config.yaml
model: "image captioner"
dataset: "simulated grey scan slices of phantoms with and without marks"
train_examples: 122500
image_size: 64
crop_scale_min: 1
horizontal_flip: false
translate: 0.06
rotation_deg: 10
tokenizer: "word"
vocab_size: 25
encoder_arch: "coatnet"
encoder_norm: "rmsnorm"
encoder_norm_position: "pre"
encoder_activation: "silu"
encoder_mlp_ratio: 4
encoder_head_dim: 32
encoder_fused_qkv: false
encoder_qk_norm: false
encoder_parallel_block: false
encoder_inner_norm: false
encoder_patch_size: [4, 4]
encoder_conv_stem: false
encoder_depths: [2, 5, 2]
encoder_widths: [64, 128, 256]
fusion: "prefix"
decoder_width: 256
decoder_layers: 8
decoder_norm: "layernorm"
decoder_norm_position: "sandwich"
decoder_activation: "gelu"
decoder_mlp_ratio: 2
decoder_head_dim: 64
decoder_fused_qkv: true
decoder_bias: "all"
decoder_qk_norm: false
decoder_parallel_block: false
decoder_dropout: 0.1
decoder_inner_norm: false
decoder_positions: "rope"
decoder_prefix_bidirectional: false
decoder_connector: "mlp"
decoder_tie_embeddings: false
init: "kaiming_normal"
residual_init: "scaled_by_depth"
optimizer: "soap"
beta2: 0.999
lr: 0.0013
beta1: 0.95
shampoo_beta: 0.999
eps: 1e-08
precondition_frequency: 10
max_precond_dim: 1024
one_sided: false
adamw_lr_other_params: 0.001
grad_clip: 5.0
steps: 4300
batch_size: 128
epochs: 4.5
lr_schedule: "cosine"
final_lr_fraction: 0.01
warmup_steps: 120
weight_decay: 0.1
adamw_weight_decay_other_params: 0
Rows from block 6 of the image encoder, named by matrix and row number. Each number is 500 + 25 x the weight over the matrix's rms, rounded and kept within 0 to 999. All counts start at 0. Numbers have three digits each.
# convs2: project pointwise conv (encoder.blocks.6.convs.2.weight, 128x512x1x1), inputs 470-511
convs2.0:495500480509474513505458494501504511504475510504482448500535537530508558467508526522500502469479491513478489532483501455477475
convs2.1:518545514486494481445484521482530494476475499511538535496522511458492516486485479548505487516500473515497495509486518491491491
convs2.2:508473496501514546514536490503561519509536492504517495468545518466526511487523520499521508511483541515516522461526478486457498
convs2.3:516505473506522490493478499497463477515469498478555483489481465511509519521526502518501495511455489522514543532513503519493513
convs2.4:528482519477503507502511489519494485458517445481525505480540528455500511480501523461489513511505500553509515490501464468480468
convs2.5:488549500497518494515467500494524503528498519463539538500506498489502521496529507459494475479495519552571491454483501483489486
convs2.6:554512519526496507488512521482518460473451489536509555509489495504508478456464501554499459512483467514495478491506458500500458
convs2.7:528471495436522495542509472448491485492509486518506473487499477507527501479467470459479482504489503490493488471507512484540527
convs2.8:468559503489511481473489464477544491519526497492513482522438443517486484494530479469490490500519513488479506483514480511525499
convs2.9:525523517465534506532546518562539505471509492548481469503478510503540493538529504501499458509474555501516492473482547519507483
convs2.10:480499490503518507521536519504508496513493525486470440535519442461492488468470469496502501458477528469550519500508481537557544
convs2.11:441505538481509502532506495499508504492460526478491522450484514560488501515473495476524522512463485509551463528539513485524535
convs2.12:525465513487540479482526491517516492486537524525532482456469511506490502547470455532493496522481509464484518507508522500569516
convs2.13:490530506456501495510474516460486458482532490531476484504517480498503501491466518503494505483485519449492498512502485525565520
convs2.14:536531512511513499490507484493465494494478493522487458535507487519519511502458496470452482541495520544531498496501536516513464
convs2.15:497476496499501487497522486532509531511479485503459464475515518506479483514527467494542524496518500516474488498522523480497486
convs2.16:552529502504457517524484502497493494483491464478516487518462548483525505476476533521517518505485555510524503493548528495464496
convs2.17:531477512484519496514488469475528545502460508518523552443498470491520454487503489520510514471498509499503486503485524521535483
convs2.18:470517521498478493458479507495513488475517477482497522481455511530461505510508512484477515494467507498520505503487479495516483
convs2.19:521472508497492521489524507514452509491499505497493483512520505519494463474466508538505527516450496518484551558503542534499535
convs2.20:522522532476487503489488460491500520494550505519512467448467548486484524508522516480527544546467463475542499509487470492525499
convs2.21:483487437488522496516500507477492492520492499465515483502538537493499523491515489472527483524471533452494459469465515540463497
convs2.22:520512526498468486497499499526476483560552527456517463498475502486490494494546496504510534449499511463504540476501469507521478
convs2.23:509463505506470513520519462473539507507497491484467489516505511532484455500513486529488535519479536517509498481495508487448485
convs2.24:516474513508486486497521496510502484565512501472481525482527476508528548512496521496506477464587513539455507513520458486496543
convs2.25:480514451442491517506511527521480550506496504491497497510514461488490505476503498505458498490501475504475508451513506485485484
convs2.26:511441493482484518493485502479514515516510510476529496477497519545519512463468488485512471482471529546506498529489482473526493
convs2.27:473489487511518472536496503499548473451506506527479530503541488501452535514486536504512455499463518500504530520484492481494517
convs2.28:486513501483491531482506465479518456534489473515490526505473512479528504476542515479496511474497446514475502503507501501470497
convs2.29:495509503495495480506488512539456466503433460510477533499509511507484503477507520517504463476515462499466502489508483461563472
convs2.30:476473511482481490517457464516516485512520542521507558479523533496496494519508496474502573478490523433485511529535478522489484
convs2.31:509486524489514516492501470514494489551500493486498472482457520482512512510536538501502516487527521568495498509512503494500489
convs2.32:493504481534518521487486517547494495489463513508486454494503465486518502488492493458506511492485517422486508530529468491508497
convs2.33:473468507521503509499512551566468484474512532513492524487481460500505415496480532490454482465506494478488486507498510521515473
convs2.34:502480539549458519502502510528513488523475483507521529512510469518479529520521513429506511516493467495543496519445510517476464
convs2.35:507499531504493470481537467498485479462563491497483525501505493503504492539470475497524499472515509535527517467524476472521511
convs2.36:502494508502482502476545486488504499515544489512474506503483465467514518531544469464437509490573494458546482502508502512483482
convs2.37:498485513496524523482489483496492535468464489552530518515475512524488476490515532483492468523502530547477518490478540538528524
convs2.38:529524508512536475494507489482526481464508466525545520569503487505461472504493503516532535489524501541498483511488492519513483
convs2.39:531490533502499500517526484506455501555509482481480533479512518520492441469489474486483533471493518491501489518492473477448519
convs2.40:538454505519474524502501534476494521545529513517411472483501507485510536546528514494449520500492534457480507490473476506481491
convs2.41:482480481474484511488545465487517483504494505480512457467481519544479477462491461540519514501476458483518494487492497482506485
convs2.42:480515513515530517504510538452461504551465492440570536470492493513504546498483508525517541475484484487509528495513522507467507
convs2.43:495488494516482488508523464489490478483514463479469532475511523511496500493514468481545482527519507470455496492503516462488526
convs2.44:489515475510463491521457559474523470518461496531501459477481552485468492526515543483474506497458511542469499497549519548521494
convs2.45:487496505505492476543502459498459524467479526469495523447487535526489503490467509497517512503495497539537430491508496488457540
convs2.46:544513467546501493482464526470464505500485509553493509515465489467515463481484495512490459491519510483468505511487494529496476
convs2.47:501475520512495445497493508511520531473492487503513507523524456515475492489496499480514507466537494457488515508490449481477538
convs2.48:536497516465510467467456523484530490476490493537521516535488496526462470463487528511494475522480515496502508493469481533532504
convs2.49:512518516494521502481507541510481487491507524515527498481486522519485463508500513504520475480486519488505477456518445494524498
convs2.50:489480488455513518455494487460522496507465522525503496527474486509519544495476504532463497518519486504479461513473543484502468
convs2.51:517481506514507450487462498495474500483477538488516519468512485478538532508509488538528492495500514508493531571486458510509513
convs2.52:498471479529521504519513482503490502481498518482554511484499495492488518452562519510511447492544501502476472510537495516488497
convs2.53:510532508506471502509521496478458495519542536510532517510508451516463481470512550512490480512507534512496523507508499474522496
convs2.54:575461464498453529496495510541481549492471483542507472459477520505463495506513480498450486466521535477485490496489507515508473
convs2.55:495490510549489540513503461527508502505508512484516540542521489486496508534495512449502473499564496548475462520474511479525458
convs2.56:523504490490491504476486466521537489528532490481537492484499503502493473529461524514495542488492458507483488515516515497434480
convs2.57:497465472543491487537513515470549502530483508475474529484533485461511509483501476484551525438529461525501477497499487477521469
convs2.58:475489495514469520482516483509553517497534487485493496537460461504494475476519484526473538505516515505501492456505500515481490
convs2.59:506491487467513495524496497530538503492506486490508460546483455528531488483486506498533448467541491522523517474456463476500482
convs2.60:481527508466525529497487512523505491516458524470463492468502443459511481477489521519499497481536488479514529535504455475512537
convs2.61:523486499492530466481505533488478484495477507478486487489491520509513510481509519464500459484452489498480502530507506496521503
convs2.62:490549490479502524480485489522482544474456495492447485528526498478523526469481512546490451522509486501510520461473510474520485
convs2.63:492499500500497530482513481491534489550485517557526492496494511546505528483481504563516499485550512465527509520499487505496505
convs2.64:506465484518492502541491493471539502487553480532484512489513454454490484538526485474505537476507514448485487499499495536496483
convs2.65:470504496468497485503471464465475528528490495496472475501504483495515540505539458484500527486477496511505514507476519520468511
convs2.66:465495483497539533485495521506522492478470535489480501466510529523484505528534501524555502510507519494493540498507478505515510
convs2.67:483460436479513513481519522492553495478532512555426508507503527524512468503525483498526491538472505489530484500500495500495481
convs2.68:522459512519504506512486465506521505481492501485523498486506523434489499538556490495507528486543530484415513530548532471480480
convs2.69:497473505540464472506503517507524531559496536493493489500450489489500483541509480481493495495499548525515506512531523492502509
convs2.70:499504508493447530505507509527495452514515517497488468500542542566574467510531489531531519472517524439468494539515523476519499
convs2.71:504486496504498523506501473536482530518494467489505523473504463487483527517497516536492544490533495484538517514495475496540467
convs2.72:483473509506478499539510479477473510479506502467472497473540487489492546539504526499510497466498488495463506489476533476489505
convs2.73:509515486534507487496505515533519498525502512464512511508511486532500482519551512476476534545502487504516497475468492501481531
convs2.74:500524522488516541481468522548539520534484534524556493488487505510532481493481515517541485494474525529495481518544521489516506
convs2.75:537521533478492491528484455505493469520493477480502508486492507493507524475507534518503482469468499541473496487468490478516555
convs2.76:529476462523554444507453509489526479494472504526534472499513437536459463494515482454484528497548512474557506520491488515549510
convs2.77:487514494498488507510510509492469449562508468489508456493496504519481533522460558504508494477523521519468521491511475501514457
convs2.78:516477498492498525490463498491477534479544506517477499499525540482548528508506510525485535499518513542464499468540478493512484
convs2.79:457501501490501530486489484476502534514474494506497509540474503504486455465475537526469488516470463522519525494499524489467547
convs2.80:516496498484516487531501493539503487448480484485527476543515495545449516469525503469472506476473495571482500492503502527506538
convs2.81:521530514493526460498534487478467516506430508485490467499489494482474516457496493473526479491519502519515511512475511529547505
convs2.82:470534520500510485480492502494467473490471534480529454489508474505548476535512513488474509529450491477513474475526512497497535
convs2.83:468440485523492500515496524522476479493535457482462468476479516470457520536490478511449510505487511496454499487527501509519493
convs2.84:574521461481504475543491495489438568514541499492485513562465518516532563468497468507518486523529480493479486457479477529452497
convs2.85:535528531498543511526472482496524493470526514523522502521500531457471450489482539483501470510541498507483494463525499493535505
convs2.86:523466516445479532490451483504444491493540470512482510479465494496494495516490501477503477509474469468504500460527500522504534
convs2.87:531474521474479467499494463494455531546558469509495472485473495511464481506541489551490487531499492479497507531488481460505527
convs2.88:496460507499485512496524511487509495542505512493483520514521485505518518560521499529452534478515471517480543499475463516504454
convs2.89:537460492459477508515490466481503480472540489486487522503534522496489464495500482526505482485503518484504499485487452514540537
convs2.90:439502496510546548523486522438490478539516502488548495488486487531477492502502495459490516488513500467518483488485517537513496
convs2.91:513534487488536504518508536522496484492515507523490481552505487487524511476498501520438475465512491512474497508414514485506506
convs2.92:509517529516513547471496490535509528512543493479526495531454483487512473462498475499446508522500520541537476513528498526520483
convs2.93:500511511519487523490518465476434477515501480557496485550503484513472549465515467489516488497487472539514493514481520467515507
convs2.94:520457488489512551546519545504502506505506476518434519540527488481490460549485545504500500426488482521502504493491481477495507
convs2.95:453530502526523505426516497516505539513478529525509488519493481485510490454546544494469484486513472467531508484490499510437516
convs2.96:539468506516495486522489486511484489507530473502471507499504507482488441502509502481547532547481471454499486527518494511490477
convs2.97:506449471525518492518532494523478499558412504504492461510513479483451516532507531485473481519491520515493523497491509459489461
convs2.98:469522495532461488475530470504492489498510470515498518478504508535546523504508539522524492524476522483527495463514529544469524
convs2.99:538507542482474521483497498492499506452480457549509526531468472482502504471463521484522500535466495495429500499504494525555515
convs2.100:526498438497491475505466523501533464487493527492503536464486555487460524493487559503522504522469513559505498485520529525541476
convs2.101:498467498507502502514488506506507467512473506484491456476519515451520502490538522493488526525491531473495483518490477547475480
convs2.102:432543491472516509477477574520548518493518500485484561514510531522481527481492508479525493478484530501497538494425504479522494
convs2.103:508460510479503502458482455504488499498511525519522528486486448554486457493515537477568501515429481485519466503479480476495456
convs2.104:515511441480516467539495549502541505508489498503469487503524535489492474505485506532539501509476547493518489488471497526478509
convs2.105:484498521474503483485549482474479528514527514499480503505518489503486490527548536480505503531556460476536518525486461513479494
convs2.106:522551531505430453543482497502520482482456520471527502497546491491512491512487507464455499499494485454517487457494519522537472
convs2.107:544535515523506543517518521559485483470476502516519475518474513475496482519486543506486447454520492528509465452520481468491521
convs2.108:504545544512514522491546487483492493518542458481487529510515449500448497464513504539492500536498462521497512480471490482549511
convs2.109:535536463505534488447507477507534488458513476532518516509525503513472506475497499533519494534483561513524472493516521497522454
convs2.110:510496534495504503476495460500515481495532532498515475536476492518528509511538472459491484513508497500454511503511514488496464
convs2.111:533527465487480485490511503460508526459526513544444519456503501517495511501461486510476478532459489453531529474521510510468528
convs2.112:467514501491478488492490490500527437500456518492484447481501505465498521510533506534516480495462455491539475491454491493495488
convs2.113:481512431505499479506531527521484494498482527499461517471495488488480496481477510507474511499487470530462447497494475518527525
convs2.114:515519460547474511513539471537504494481497514486526502526543462522510517494505432478490471468538487556536487495473501500500489
convs2.115:458490503502517539560489532504503522509529522480501505504551458481478493526512454464479533513519506497504480499484486514535445
convs2.116:469476513525524471443521499506467467531462476462529440528535444485500479458504504491485453530494524545473513522488550474455519
convs2.117:485544483455530477512483498490520496465496520468488502482485545494499515484435478500522472513512533461532530508556537487562497
convs2.118:478496491507492463517480511510472452525549474563466499520489501448489491507515515504502433474510455549500483501501508525508490
convs2.119:544509492469500498518476491546501515469506513521538509556505503511534533453529492508499460491566500500490497492493481495549503
convs2.120:510483516501472535511511486471492533477538536529501510512521539513509480530512455466492559493478524488522531538538451512451506
convs2.121:524497491488474491506491514543438503461489519496561535505499499475518445493545503502470531496498484503512500473531474533531534
convs2.122:495529523504491500498485516503481510567495482473555515554479521488493508533477476480493503498476490486446507519479523465498518
convs2.123:483530478504474474524506495524547491520456487532509508512548474535495496525445531499474515494413484508482519516546437516477506
convs2.124:490496512527496521487478519514486493495504484513521462458527448487538452512518529493493517473490461485518511499546492494480503
convs2.125:555523499488532481455468514503501546510495517490567491507515543496475477506467480517525497517497501500481518512481464485494531
convs2.126:452494570516501525502530461508467485507476488522507532496490518487530538502477492537540529527511489439446471482490530490435523
convs2.127:511507529525468527522495445544527512498464468434534503467469492504484518491502537484507455464524481475500481496482479485477457